A small image classifier, trained from scratch: 24-pixel images, 100.7 epochs.
Rows from block 3, named by matrix and row number. Rows with one number belong to one neuron. Each number is 500 + 40 x the weight over its row's rms, rounded and kept within 0 to 999. All counts start at 0. Numbers have three digits each. After the name is the row's rms in percent of the matrix's.
# fc1: MLP up (model.blocks.3.mlp.fc1.weight, 768x192), inputs 0-95
# fc2: MLP down (model.blocks.3.mlp.fc2.weight, 192x768, transposed), outputs 0-95
fc1.159 074:516500468504511496493510476537558539585518494517456511479523563591476442548513547524434515463499453541509550472450475477499472517469496410502505429490562448531539451537521515524472457563525554514437448546492462536519500470516477472539518489448521478554513494442523467526412419441602491529
fc1.160 107:571486507456535538546497454546445539510544447504567469464473497458511512542526500545527458412511541534497555422503460503450442496485530523524416532477521484477439563532483534491485515555473541572459587531497501542468505501498468439484476442515518546538558557555548452530529427521507478469
fc1.161 119:496539454533535518417485472524465497510579436563402610494546447538533498489510505544525483458472569510508575565508483438519558507543492502499459538475529486540541506509475434466454437519551455486476481521506440531465516452524466499499566441522503424471530515534433462476481456498576495489
fc1.162 114:501519535475506480489484452489520452521562519472494551512420501538549474448481544496555491476495542556488485518512469571488447446544540525491422508591457573437424509461477457451472478565480521507505532498518492478501548429488532450442453452463461532578486515558528517481494500468527483528
fc1.163 082:488491537506503465553486493522534540449546506450506512505423470510526504397574496521448505547450566588506525545474474454580517424450464463505540450445569491441497432535441490450447457510502532516502497429499477531444552522541558579436526456547537487479506534468489499541532452482449415555
fc1.164 100:450465496377518486495579481413467457510495509544491462543556462525530444492514527443500474589504540520496535509544443483515558461475477507531506510510508475571566488473503551507422463501544582457461568549451516570525516538545525455470516481554438503473507457517480449597456502460524510487
fc1.165 086:515445489432508470547465503555511556497441500413428522493468520509562478502549458485539485517541520493461487428551511473433536561548459547498567458550472552548487452463506492440448511491467526453511419544509395473490518467530486510487485521536484506513501515503531397431565542471563476526
fc1.166 090:480492483515562445552445552452529494526545517541511504551586526423472467498504523499590495475481478540483419505536472556583481482428512565504521534513564437514551542452504538519533511483527481503422490490456548466469536492438487542542461423585521531455528433449517490482442517481477488480
fc1.167 076:530507499467413489501571506525472457545529545471489429458486450463498570481446486512477506488467538490447501502484508494497454468498510482534480510513499530556476504477530474515483572524459455518471445483555486551497435494467438504460505488575523504556493511487462551497438504585500439526
fc1.168 092:442485511472408489479434486584504520521491558526497488474509464536437487489445483512446505510544526477501527537429426532555505543522427508479490514450450515592484479480495560442485473516508464475512523513467493489531524460608429520468487502495454574410525443532579453505535505534496550480
fc1.170 100:432436443526449554501516461518502579460560527492471545528446503479502491541446499445508477496373477485509479494514587523577529497545552462569575524530539451509570516513470526495520574531495466563495454545446535490467484513513610421556513565513464393466442586502481465526505472450438473517
fc1.171 118:471474517448507514532571511522482474464471575470465483567490520438456457490531522537472601491472564459556492481517454486517500466376492555524518518550542524525494556411476536511455517497511513514505514492532500537543540497522464507469516493462481583481477511506487446541481449482568483506
fc1.173 114:558496465421522537503520441545454546538462580490516508456518515454522533530563516544503444479488437472540571480484489551418504522488520520546535524467519537555538534526417442457513515484543511485587575497555423488544530462475460525426514506447525522571512539444502515515524523529542551448
fc1.174 098:459507497478562562499427512422429558473438482502472536533520479506458447513551452543547482522524496553508595511589496510486521475617487505491525528548499490464477536479462476486513551471497489466377512522499469484509526471518519534537478541513523520528492439444564475499498547563521538524
fc1.175 075:498441526553455415544506607514556463530539493428541535541450441534517434539503535416565483486490550536504496480476529517452481423451512489443419503507553504530446499513490541531581598459516496511494463506489550519531514529470517486492512542574527523473519494529500479486432458414507520584
fc1.176 094:517532549488507451441516519532509398524449513460480450551501416542499520502478529490528526498460599510455476488498507515521487465533443521567506456459567530466497455483464495474515450546508413537443513495485546553514509485441471444503519464457501480501523449540515497467541519464520495588
fc1.177 059:452504459487504461459471442518559554446437541462506499486535522555472566535407515465520509543461524547508532515512543531424519476503467430471543547441497546500505525502520467463464570551493461505569470428516496496489492502524560409403599492497514483565513487506563500451515470522581406466
fc1.178 099:501508509493462527538461550495500486561582490504472423540468452527498523520480517530547531534537506535555560460552498544555536463539516477532441548517511468491467454539505466473491571453438475494425516513473525471554464455534502477527463536504456516459550504553399521457531473500445480462
fc1.179 123:591432504534395496507493497511437555472532492522505460555537478489533496475456555480517474525478411549545515477479464495461536516475547497526474478491484441435508550508545529447475535487531517536466490436537458480508558534475402486550489588502523484547456532485503523437498546481457464472
fc1.180 100:506448498487491539611485496499517476473524472493555492443454562480482466517516423549445511456491557532493506546461480475491459443520549501468497538520534571557538587442524458494508497559482512514554492417439540523482557505518448444462483505536462447585530459618476551475465548523482473534
fc1.181 103:544489422500481456525483517562443508501539501487523514485481451485489484488442441551461454487435518511531532510525495441558483479551466522453518464461469495551518556463436541515442523497507586551449404467475511564508515527456511523538553434500482436546421522446525541538527507525527477433
fc1.182 118:526479493496483493557507528497489538521536473467506473554496448394520581597517560383518505515539505476463519528468548533462546489445495532557568500508564527405501523510494544426502512506490548474525508470487555571479530475548555544512537481438489499465447498502599488436521581482489547450
fc1.183 103:435447492560571456593481523448505521562514553522557527540544487563581553519457450495529511566504532487478557476495474485573506455466393560515494532532453499488463477560484545485536502502424526462530455522481450528462470451473489477562492557534517519512461559455496544508424472563455537436
fc1.184 077:516515497478499527447513478548517505556569530515518583486497497466525495563454499453540475509508433442522475572528495508547458449518574516488418521498509460441428569498517500483557424575484534433446457517489586489472479469448543409430545503475417515561485485472534482473556551493517466516
fc1.186 096:478479497473535534530492396518453492510454525573464510472524496485469420431494542548544436567476557495506502535471525465497499520432539563426433553502491474560526460421505491495573399438499599515537493497453510494580505477536457397498535523464474449439427427518497521502484517555498491468
fc1.187 110:507478573471477492475561521528487488491541518521494454433425484531531487537520443451515505494539578503512474451495595513492524429482482575500512470471543506467466411538563538489467533492386433452539565476460491503528490526590533514497528541435472582443479529540496531463510513482492554514
fc1.188 072:558497508498471494495477498510480557499563473469521483585534517508606522522487438526471521504480485449503505496517543483508481463424538478526472505565599462471452473414441414519413488474511555480548543548521420475492475448524515517505450492574494489511510532519560461482511546531503479480
fc1.189 101:537432445516512521535389465500467491511498498497490521426538465479508451439474439502541475439582568516515519600471511505532567460494476478508436454415566488546471550449445553466450519454537518546464524572496531485515556446515422549508520487481527542452510508468454502524529475496558479449
fc1.190 106:443501453522561498502550507515548508554469454514536575547508538554499544472533507481497482538563505516422515509529508506523533543582482546480566501495484517542521512420491525412493443407455489477563462408512498470499529487525506547544432450461488510493502448451498478504485508495452456464
fc1.191 118:550513430495534504553515506413502539576433510415482515496519636476480500464421534511479583487569540510493484485522541513545523486505489509491476496414514520475540522498473538497550540457516453509482441487511466501508563494440483532443476448572466512523510513446493488558542483491520492516
fc1.259 136:478512436497504540490430508471469510460475545437504510539474529489520510549522541515437553478512490528528510589448522545568519462528436474536524479547508512483474525516483497493541443412507556549536477441471517571511516504528516491557588517514462433517489452527560442512535475505453503535
fc1.260 092:552535472548510487507447503462536550474465508463465478444486489483545512442570481544533460501462541480494515423487483522460445502439516496519520497540521510535418511537494480477514467540492613486527530521497473517443545514461562490463561491494405528534498470491578423470446464459476469583
fc1.262 099:456520557464486536467657487519481457501474545458443475564521499519497506515373486524510509531541509515488579532479472533520482430485525507508491511566478446540570470487457473495567507543505420488415452494596532491478497542485536537550476519471539428427481501587539531455535497525565566512
fc1.263 097:488490444497465552501513541534457450429499480518479517514500445539489475519495477572507422485495467558502464557489477518442491503489493441476547554540572494486478562536536420497451491530491519609424494516561421469462494488532492487451466478492485455497497431487515551510519464508524475512
fc1.264 093:434486482566445535508528458530450518502563470555495459544547456494497475492453504552483515485548523473452449477484468545482477484467443606460523487523497485488497531531524479515536540538515454530563512468498463478513511577517553523507536504502464516517478531396509607541479465499462456524
fc1.265 103:583483512495455492530528468518453501435548487422497461511502513558498438513470409483489473506482532459453556476538482518545520469564466526518500503507527487498546498510560530437526463498533468481514415469547513482497530495544482471540517522411542489495516458530530500446515576503466527509
fc1.266 091:526437480504478563482451526615529542483462531531454449542487433501451510392506485478443509399453567450509466548498496494500468508484475569454489430488462476513485480477442535557577528521581537490500494477502537483426495429508496534511550508408474452499454515496521392588506484513499522498
fc1.267 105:538452534483516463413530485554518560482519485541403441552455483553556520480480478479482469490434488441489497513590557464461481493531469556496515567435532507578506503434442496483502475522520500514560514466471509471423558564437521507388561494478524439480547520461463533474509477481508537550
fc1.268 111:499527498524497450452458503455498450512511472508440557538471451484514549533490476533450442454447539502536504548447548472509581590504497456423548467575525534515520559482500472409543521530528450563465460494484462541533482496467489474504504557454486469492577524429514502597493462450545425504
fc1.270 097:479501511561462544503428540461561564541530536504474445548513475471499477484461529522453475450451439509431461510496457494574521477510482433475507460484519508520448494524401611465572500585542466417526493501485463531506528451486539526525496540528458518486474519467563466492523527521493530494
fc1.272 095:441514494545486445505487418532555549498427554498533583482539525593471575522476490558531525534544458503542488513561518433508561452507543502490562468473489505474457528488478517446567489410493500540497483518522483512493489549515521475528491489483468556542448472554466461471520581473555538537
fc1.273 107:502483470419519474468497476602419471476472501517540507523526555436523449407499495507542549459414474493535524537587499505530481465562433465487530455535521473484550558531536500428549480456557567509530511476623458439481495584510439475498509499480516481503524525533514459483534531555452473551
fc1.274 097:485485522476497472498494463466482535465474477528494497518483479470475442514471437422523497488457520461487531534506467455543510535510555445466521452540569601491487445478518464482502454450511584459501360530499464485537437512547504476451540516485462463529484463534535518484532447573503472495
fc1.275 094:543449472490495482514533482454502591506475509487515517523425431473578481511424510436500538489510482560464488498506449507493520497479565534543453510553532531502522420564509493451478591435531508573498442535529492482562501552480519545519541534432404493499483515528531507506470491507486525495
fc1.277 083:551497499604487528514518482484492558461472511494465502513454458491532496500544475416485485529511469542570471481474530499501506467516444548493507478463425513477557510472455486517511589440512499429533507538483548576499531573577516590523506439496499458509532486447459461546438512550456514478
fc1.278 114:425552551545470517612532550476463528536505497554456495530393432456539538447495454465537534513521458498472554474543488510554474536510391477551497465476549486507479461477563442439508495582511562494501527494484603494536528563583528501502532535518505511547514537539461479521452426478480538477
fc1.279 094:569430496531493490455503467423538543524550435492474520461541538526523536527517466475484504502495500428504518484431468536526465544482517485506528446485449558518544547503477551456513461453554476468437512462570496474492510496462477528515488590507483498557447501511508560451565436467511542509
fc1.280 082:519535437540522584432558463589471465470507479500517540528477508481490452533433522525436546522529534459556448507420519525516551485450567561494442470534489498522464505482556523487530530459495495468430493555599454459462487542531523546539552495540509574506494502518463496460511453470431565459
fc1.281 097:541525480516461486532554488486519507518455597441493493536408504491450555520560522548550580537495538434538490481579475515512438518521454438505506437493442521552504532502471554515441465520484584502515468516573482552558524477550552490510587443510524503506389484428511488514464541474549455535
fc1.282 095:471539521534484527492495489391612514481436494447497471490483504531533533505466445490527490555529432491491459502505535451458566513444472458582537466533493480432535479596472524506498511526499459555496460510494525484514586541516510506497501499481444500460531464465556470463459499474489523496
fc1.283 072:478431465536480454504511562530565515542534476519453467540440524547556491430490528529527559469517499519543538488470417482485523457497513497536443547418543482463489553509444510522529530534537566491471512502489465563476463503484482495453443467476534524552548422507556531475526504545504515448
fc1.284 107:551464469466510538529463566500513480471557467463487503511565516497499488545462455507495497515512507507503451459481503534524521473454436510577557570490489598511558538546496523461456441528416515481562505466505438525570528557499525438397519518500503424494462482480499476494513533550438505492
fc1.285 107:457479510482435507499491528497613423541525489635514441530478549542456487444498473510563477530422504484465494486477421395436524493512492500496498560518440469458538490423457503471502488512503563467505469486505454540512502527506549530465510494491469439438499457488568496515506542543491557575
fc1.286 111:498502522516452469444519538527499566496476550492499444497516456452455544521505440492540585579511483385482476576547489506489530528505501511468487536527485434549477477545517532448507492526549473612528449528514409496544543497532442416530528550465519539468492521477498485444506500509461556505
fc1.287 105:449517444485510463566503556507470492489485439473490570517486505480484469514497529511526427509487572545506441491451556509513472548467499465570506465546563588509521543458513493519566521478507434538472474492461564418454556441525441501486450424527504418473420474502507563513504515438452432519
fc1.289 096:478500485601539494498498601570486567519443577527482550478533515496508557578527503449499401503492540486497447506502448516454511476537445490538494451489455455515467487530542452480537559528526472514474527534617448474535516422458482469458492442484495543521534499456495473489552481472490499532
fc1.290 101:554456491524547442558529468581543526472487533451455507500514532489498459506492461543488538490503527535532471531511573484497558470506501556512482558442527453500506555547495536466486449543542512529461572477531440451461514466502480518494571560497526483520434484438513491497422532557447434492
fc1.291 091:487550477528526513493464467547510512526534509498559432533460485498499521497465457464466433511500551482478507470531547580580450478567496499510439533507400502507419566484489586484420515493472458535516524444501457487497507546555515516485516554466467501533542488462577498484512545409447546555
fc1.292 094:538559476490541475498438501486531527515525475531548502473577435429519527521499520543504567482518521528628555426488457547562487430493551521555528525480448573481455477423490554493491563536499446508501534450551504481541492506432522500607438502503566476489518482563487447515513534547448489457
fc1.293 125:477472475508493505491485542501493555475459445478557488472518448515544454586490465480575468505516540428432549429539445423500497487521449555574509529492571524431500454518499528519538506474556583477511460568458487504543395454438455537520547589501539516508496492440435519463468474449517454484
fc1.294 121:539488524449439412497535461519465509532507525466453557523484494551509488519529561516514567468550536460404496452491540457467461528522512484497458520486500529453543475526485516483532501537571636510477521530474518498492527439451464471483503517459494536520518552476473446532399527520455481473
fc1.295 078:467537491571533387457458497451448535533581501512542452512474576516494463486472464567515556560498531449497494449495472507545513470568483489524531446472463492527473522518555448491482540547544528478462499519450511482533568490518493511484526509493460454542503521468485482559446516545513557459
fc1.296 121:475550485504458544560468482440487486549513467446527542529478466544483514570517535539483509475544452532482463549486477439497513451513473461474500544583459503505581496523473509475518531469504517562457488554525496510493487544475501464551471500485443492561465491462466503552492552399453505511
fc1.297 126:521504482518515533479455448529516543536550523558513499541439452518528513493531479485431506506517561537555568480444435492495433477498475494493511528553505489516451573499500532513476531504426463526464497506509436450563508504535466540464487510491531509561445556493582464525443484517460429455
fc1.298 108:539494486552499505544457446550534507478445508485487416496459471518482517471521546465509531437468523523538558464552580455516514518543467449433490602479562461546463459424489482484430570493523418497493447543512515433527471518472453517469484574502486483443520454483508460581540447497489477485
fc1.299 099:510545441496439427479497485531477547507518474525485519539516450575493404505482537449514425479455512464470529494566464504611526515532452464586495533482471522510532511464550580478489482515531505520483446439464460505563521521444465522530513523547508437432455448485527532451527575499517532468
fc1.302 093:526520566450460496532503533530524448508503447534486501477491466539400458455516390469432524498506558450442484414494560490524546477486518502475537502527511559516456487483455529498476474540479532520516489453513551514531511486500474541558491522538470522518514497538525483503543499526493461450
fc1.304 113:498526447465531528484528437486612431550533519496432501520472534477515481495544452486493488465482549441511540444505491509435524468481476563527505471481463478541464403511577505486561483558540476592509452480502465509502465477517549487481502579536542497507492483491488564486568418536460433468
fc2.159 072:471475565623554433460462577530553526517536478507463499403557570501536489515484490545460485499492438574447448458486554553466614554576481591474397511534512524462511543475561507506534488532539524541503528539420547490467489543489433483517526564518501498445525556482477518477509588542559494520
fc2.160 109:500509459483488479496546538577496513555501519558497462501522472548505495505500459399486474546512507530454523466532528523531471403587489457525526451519496543412433514485511504489466477500513484484517454500399446487487527494489441545508537499494537559533483553486497549443523511485506462475
fc2.161 112:505455438515513466434504426464527464474458482477505529510549524518471565483518519569569469499520389459494458497536491532506457534486504507490553516490433513481498485594497536437460505555502568503503481516470586549506510431476437486459478506467520482495536525572485593504539527452500476465
fc2.162 120:444417526514496490459545459520519503510501496462570537540519499452460465456537489484535522517431463628526557544534458505530457384506513475517550572451477488487523524448447416489516498493422514468545535387493463555541476476532496540518415449583500473502525445510500444525483529524550472447
fc2.163 091:426452530546519557463566476529555492506505471553569522492452492469539506462426463505487536518559515519424494455463524591541523499505440476513556486508519480451524525493516556507501552511593530508500492509546484499518516493521469502527539521477496494553537465470476509477506506473551469569
fc2.164 098:393537415502481401516506541461477523423565415517497585494466535472525538485501542458485482543482459487496467496502451545546510477489528485562492445438473468381520553508519521474437518470520553397497445471461520494508489546534495536452465520469493467516462419507477559545468499477495506472
fc2.165 081:464508534467487490575473504530503515493515586474546485459474509532476495473494487454519501541467535455453480501444494516509495466484507527473517440487500457475443554539539551488492517527508487502547580554489497494444537507473521573383567555559490438394440495562506458471513462456550501444
fc2.166 089:492516485493487505488481437488517551589534513489497493506548608518525488490461473572528570490507514513496523506523496459585463535522528515510524513444463521558476443458474503497516468465503461461518484555420468471529526483510485477418497524470529464532535514453523474474491617509435457448
fc2.167 074:523453582593476542507536496525488563490428464491516537475519517518432436555485453441479432557480498515503495466481547467523515374556468491516452549468533511533461511509523503457448509470488476518546539502465510498516467512444451474542526370497519497523494475501483477480520462517493500535
fc2.168 089:437459513440550465500544475508473458503479494523481522468556511544479488477580575469539528519475472494510433443469385418494515606487476533528533485533474479546489495528548519446492473454556488542522495467552447554538513574486522519538530439544443505477510494583553435448534563527449560549
fc2.170 098:565497530536492447549524443428501444473506522454504467462460424541499521556489511499492449552431552467481480445532570474513475532440524478499505543498460440498507471520491497505472505525466466476512525446567530451530467492585622555460462550530475540541482582508439485528488513468497467506
fc2.171 120:482546514510482511511532536553534525533503521512531524535474491564550472491554526503543494457565461521512482489469463485485435489498482479545550484484506477414451450500528463498512467431476503426525497494470550492546408589484521504521593488462477484556520539477451581511463509456530481519
fc2.173 116:545477566521552469531447524485529542484499468486457469559487483574501484490527456477522468465518486530454419435458477522543457477495542439493424505498510481545481509510494516526445518499454507472455489474452500466502558464528488506528481491470532465537491460504480475500524480511574519513
fc2.174 100:516478472432534504517473498416528524491538461445558523543465575455503502525504513561535523499460495544485582489526569543454547448444508515465471472418463481508447452449461442511446475486452582484468498473483462477515479444439423572501506586472543507535440488555492478490513539479463571504
fc2.175 077:518504424473487486492489495511504434494483534455472490454457540471479566522383489533487543562437536418511548523513533420476483595424507468460531513454464486548427487452469507519513479475454450465558491509544541440546467526590469513495537545479506437498453484541475551469486498531512466486
fc2.176 088:490466525459514533558469492482474494511591536490456541508494457460506526518413503513567472476485430467492490529382397483552510581482495506514494489530468509519484447522530483527481494469508455510538473457457449500422528496525446474501480458507487383504455456455505488436490517480495518443
fc2.177 063:430498477505490574494416506450506477528481478474519510475429479525571546494557486470462542490475468442511517476481557550418442480488595495473524477559496532484528494454507418474504488548548510499515476441473548525484487529442479414528524424467523498572444547449551501542560490505560462528
fc2.178 104:579436545505505573457502494500443485472522506471485563498549554487473546495502537558510468573512513488578538410531514514584447454509494554445478465456542511492470537492537491477564527525511495541495483520463461619557518589478504476484467507474465557531550575524504513507480476542499495462
fc2.179 127:536437494466555566527492521558422476481537459467555541550519466516557530494456468484503510589518484505556534490487475462435501545477513450532471494501524463490536456478483512475455486510504563498395435449526391520469486438459570570568413532531446512585549496516472448439506514543500447457
fc2.180 096:478433515487529489466508570557516460460483488474497486523495468484530509435576520504442487517461468523545596493504487561452407504469438551479521495531488439603453478547506477556489525459454454550482488512476501531405437554443504512555476485452544518418521485492417527477538442525481439494
fc2.181 104:493477571558572561574485486481516518508515501516564473516549474452554452550416485461511490492555550484528502450510528389454536514484509451513444500582548530518449542480514507522527443414514439442440494568503540480480470524459541457572440556503448499501542526567539507418431457546572560494
fc2.182 127:494490520479499510407552482506428445441465439489528484472576454528507508600500435490636503507552470447471475443498524534522468467422464536457570533412536463588506550531482485508465507520479549495534588512552500461553513524475477509423504498518498489483513538467454523468504498532531469523
fc2.183 098:486511554518513517461490480499466498515541449466543535510509514564474448499471537528529539492475505490513569527499486518545532496456487514541466551429495475510485459457502514504559458469556563570477487645515453515552430535476520468454540483541544516474484553497469539530482513497529468455
fc2.184 082:514533493502457485485505506448413455488513437533434490534549529423471514503512553537481512452500506502553482499514496507470526447512509518517508499446458513442530410536462540518470528538433546467497474450455517518558434487484505486497408449447475494509537516586494455535528502547529581450
fc2.186 094:459490468466492544501452482485471441468521518431518469456515448505529468512573486546468459583555451502500434546461473485505454466535539479476531472488502552506466519496465490476561490498469505418466532516412443455504500430520512517491462463505544519456576510560396507541487545487467582498
fc2.187 118:501537455492526543488460538493465537438407544530432536456450572463448460522470508534468546451547506456510543515439520500565524417480505461479459465533532476463465530480520530479438475537489470576533458543504516559406573486501508479488490485520482463494515446535496519463529570502584498479
fc2.188 080:483450568492489478481532464511522448472423535523517466493568527498474521571520460471484533452466575477492539494513470604509460465451504478487514533520522544496513465468487515543494512560508445437539489522538541538590516573494503519450517485527506446508483563461523574462489448438519487559
fc2.189 098:480477502550477497541478520480540520514608490511466469548519547484497541474511508463493532499533493500447472466473536430502487492423549523482482390481466536477530532614469506503536476528465513488468497453424500476504511463459459577486455582520516435551618445523491490521500546474506391517
fc2.190 108:498538457444541446485520498500490548490506514529507442513514465516472506532510445514487507547487514462523471526467509502453507550577503556510583470466486589529476560505494552548482531579529542523457505441520543483576515510501466426477474499443425511523370462503470542504502570552473413483
fc2.191 112:499561486482544482554518510495493490521525530556542488534530542522553529472557489546533492569427453411465513539456524474557525497517495484558480419468544501513469453472517492522457503509565418543446561462497501459461512497538481481433540482381532452510494466525520542467506495558451474529
fc2.259 122:462561590516522529449457468536525466529504509499494518534551496573554549497441513467550514507504500462474462470498443512481425487437487459462502529436522465531510528538481470551485538519530495456529454570551489523495499513510595536474516528551427501527476502544456497492456458529494495490
fc2.260 104:520425536539481510469495545491463523558564506525554479475508574502461500432523435497533537485506566549532452502510473497566508470512475504547494459519445515476412570539519456576506476420535543451552500561513490499434487463495574522496603479536457542493502539491451543482558463476522420475
fc2.262 103:471525469535535528529469512500422553495564488467447517569445507499522516400503503522531496478451469534496546533533548510518495446539518412505508502491497523511479562510479451495474467446481492503510510591451576498490544464563516503456464443465475550496502535559446510451448418518542530505
fc2.263 097:500513457582344503483487527521460494501508474495514526505494531555482514521490546471479456548521427503485518456428545472471476455543541471536502494533470458421490458450504502535463460473402470448405478419517486519477591559438483549499515444571434561553446481504425532560534515496475559457
fc2.264 096:375635448518511509471477526529464422487520585476539479599469508478460414482525536533487541487497521513460513501435429478489498476549527480450514431582521539402582494448461509482461485513567439504538501426491544491490487531534520498500514490565477612521478474486494498554467460478460514446
fc2.265 101:489542469509474538455487525491489495521474603534477474551459416519531436529451491519456443486468505518498453475523476465541510538463484509610432568508454507505486505461537503466503496521472500521471498513454496460496444517436577444587502474508372457500473486459494488507547548535487455457
fc2.266 096:421412461466542472539479485553452483447500508494540512543495493497442505513556532452531526556511493532538530447437475479505536517471557440464537465523571511492474531542507480531522486496528491636494455464425450450538556477534467494523456480500449464482504532506512481461520560463500424500
fc2.267 108:504500471396536577476498482485501463449555502424514470553436467457519516492554481557460486504510509578504458485555509527506469461466526494517581493452548470547445523534466490463518546482471445523518457434519601549565500555497541498432464517512529520471545428506460519516541522440551505451
fc2.268 115:441541531611547564509513470493542480513479490538491574484456474496465499560457487574482471458538474483492534517483491457492504532459492523468502445523402452465451529520461457443478518545477486504503545508467503617443445455428442526476494534450532511564520476496496512530534489532497558495
fc2.270 096:562549526512466505518491451575509508448499556456512443453554471484537517545529502494425540475541504537494487455540489511509493544518544589499479475551538523534447502469459573574495514553477505477575497462524488429548492512495549398474457436552457527441431509498495454469469507461434467498
fc2.272 096:438428442515545478531464480478500502480497436554539523480547522509526517500490455524552511520439493576528495395466568441492548403577503470519520531455512538576480549529479534525585538534475448471482554495478579529550588538517534512571396468505442490439495503514495480498521500518513474462
fc2.273 106:525424467495484466540505483506493482466411477537552421520500464518491525521520468479515474498547459452530467495507482446472426428450460506482496538474479553427578499552480545512480479548464523452484474502484599466500500562497523481538521540448454445435487474538494510448503457510416448579
fc2.274 099:485527487570524485538467437536474521444486440502481486539393530445552400580417454532495404463447515440504529554475423524490472510541505516486443496505447511465487482549449532499504533497536542518506437517486579534515480507477496501514534534596465466485535510530529485489541475489526552515
fc2.275 088:449441458604574547540565504464548525457580537509486494504444539463477501539547488436558533544537430470431529496523526479502456527544491509480501534463494597505570457514478508529461472553471446503482463481491539514461576433531495471465515500567424449430480512438497581455473447514538525524
fc2.277 085:519524512576507548541338529496421521479533583501492535444553483505497446539513520543565546437459458525505544496465532529532494574571530485513459482539498506497580411532504521548475535457551489482475546472438457469546495463482454484562551491547505515483511481476498507476510489476443626471
fc2.278 115:519427485555430457466542449502506507479489541535491490453513513465521514482530575517512473507531483504549567493450507480461532531446528482504529470572441528506505479585610478434490471451488584524475471501466524498477530483494505513490495509581513487512556513526391466525457533466538549489
fc2.279 096:477533505511603514482494495486489516531505499498511514494499416473482474497539582478545439525434508448488453462533475532493520468487535496526464540489484515587595494560433509399435570557475506572465472496565480537467488503412478466511519542572496513513630544496553544510555531473535473556
fc2.280 085:478451477551427498487472472558509485527499576493417483532630595471590527543511499527468543558504493458547537521529419567502469498505553449440485523497487426462505492509501522496487426496486502570479473549479486548512496563478485413527522467480533488577469513485572514465507472485507527524
fc2.281 095:504505492519498490514503548471517546502519521473477485522574531492424501535548529510475483505411510521463581488500507408453497551537423538587523438494477480570508499475536526498568493478506539397541459544479516434560523491417478463563506514516498453474519481544504521499496481501500463499
fc2.282 088:461491489535517480463504570526506491517528505477521458483600499490523477499513404474520512498469550452583442515505511551447522552528508508492510491553483497485555563503504487492497486534528410578467511448461471438465555512476556477501580516515460492518409458543501468479496470486478498497
fc2.283 079:489434504488525476488500474567556563471533502438530529567515576479532506428547514499536502496586481531523532611496479469549511519514497537509455534567548469471493513508530432514492527474535481441459429560531502549457444535450521567497551502451527515549483539501572554486496499487456560544
fc2.284 099:441510534504495484465522505515452470438463423501530421505505520458472516452501496508442472416515496436460520491503519509485480617501442516517541487550551409463462561555484503573493456497475584483485439477401480478469459470461485576502520518416553507507507469581494489556553488450489467454
fc2.285 106:579519497433477476495560524558565497494501518459530494504468513519537435444562519471469499510526467491469515537503407501426563440569508482474430461492516471503599456431512495525556485492524483448535512550505502524468495541544484543497496506537517465525538468511443514424559560487529546476
fc2.286 101:447546468476507557522487487450548533526383450538423526488514512456541460492498509421455474446467461418512498515500532427463441552507570519529487484494511416489527542462531488472492515509539517496456549575517457511474483497482464488513494496550462512454463452568493542505564510483448518512
fc2.287 094:466461502424568535537474503540438526535470550521525520547564494484463461489584489622511556550476554441455467578493524471485518532471500517501569538517516469505483482465505525446483461494485494534460506550431495481498488520596436535446492519557474426540504460451469504507486470514509463489
fc2.289 097:484513424512574494444439540520456523474503530471519493520538461549450511454468533454514520435477476517474530486502491441546467572485479529515580546484555547547443514467492495447499551497481490470468473455477502522543467457482467487519463457542561529472433505533453536537461500486489517501
fc2.290 099:503537435470501580491494434509539459436522438483459473482532452419471531517509431508506464469471499506493448543467532475459528487569504450468558525526486485491496621507517442505481556577544482461424554489484535605468518420605518444471424496496445469467505431482488548514494520526538431457
fc2.291 097:426574429442484510481548504589470525533470513516451573501531523482491517461505510495495522462569512527500554513492500434501577559513516472520436438511535506508559517463433559454467505511488484552525472510506525454557599474501496446450526469471509533494506503541495556507542557515517471491
fc2.292 095:512489492568474429447489541521520467495473511516472497511492530508482526547549515489502557473542470430442546480470545463503496544542525462538507477472460502556575484436568500513467513505533536514467446500442452464540404506514476429517537501499475435624476550501457510548540479417556486528
fc2.293 116:465503480527451461507491477389475497518539548488476548478533529531449569512532536497458550533488510452514534474540523571523486520580531572518481502466471571465565431539576477559500520520480510448466411504486526422477492493522540542506487460446453510530480399438516479475431447454427494498
fc2.294 103:455501425511532519531440466533507491484505493390455536523520486493480522523514421419460483487441459589504468520514572501473499495531489490535497486573535556540538533471510566464566514471496479447475435603521469558488483436557567506515457559416577573431516484487539541483505509482541418451
fc2.295 085:512447507492442412477469404449499488420523523433465557451497505519469442476523574479532525489491450579483515529503456420478532497512551520505525489580481393512546479526582521554494519499489486506502528561492505493565500489509514555468487518479521471505549454505517483559572533479515421496
fc2.296 118:524500477482468502533528514477531515459438529523481488458479486524464541438448582488565477575466499495486475476512445560543512496513552515455489437454455488516578486496513546532475486509485559505540496456479517393483529571461449462528477502495538525489420488502494539479520502574501492572
fc2.297 121:445461514509524503498512478559444526508486485496489463510517519518427580516555493536508461493478419559578546526509447507550516465529561429584505542486484500410522559539430503468511510396505508528531544532539469499491573442456495521570515460482546445514468559487537457442522471491526536494
fc2.298 105:513535446572481501507521431533535502493578511541509498547597468504523479450476430465493477497492479521440408389578519453507481434538542489539550560468458502478514541437511508493532552521504507489445477511468461492475572456525448551543511569467510495543514530484471492470513482490555430479
fc2.299 101:453510479481541500434508492423452522551485473496484563538506456513547454460422487496531464480525524505507504565510528469521485506532401577515481486607567487551421509401475571482452543520516469501532482375520548492419497512521575479566478524545469502504494470542517426522518569445440465511
fc2.302 100:454468552491491569504428487483421506508468530598503511483534437556483450457509510448497502503569514506537490485513435512570487516538402531508528542547522402492444521498511459508472461451512504433427473507469425517479522541495509488407497414467473526532417545475499480453513538536530500539
fc2.304 114:538466495472513487514497500530483492496485525500523497498455500443480500519531481529525492452497520544458480498494467498554544427576513506449408505510481493432482496531463449542534540515474482392604505488460502461459423494556467542471501510540438475448506503487419447539483482473458530604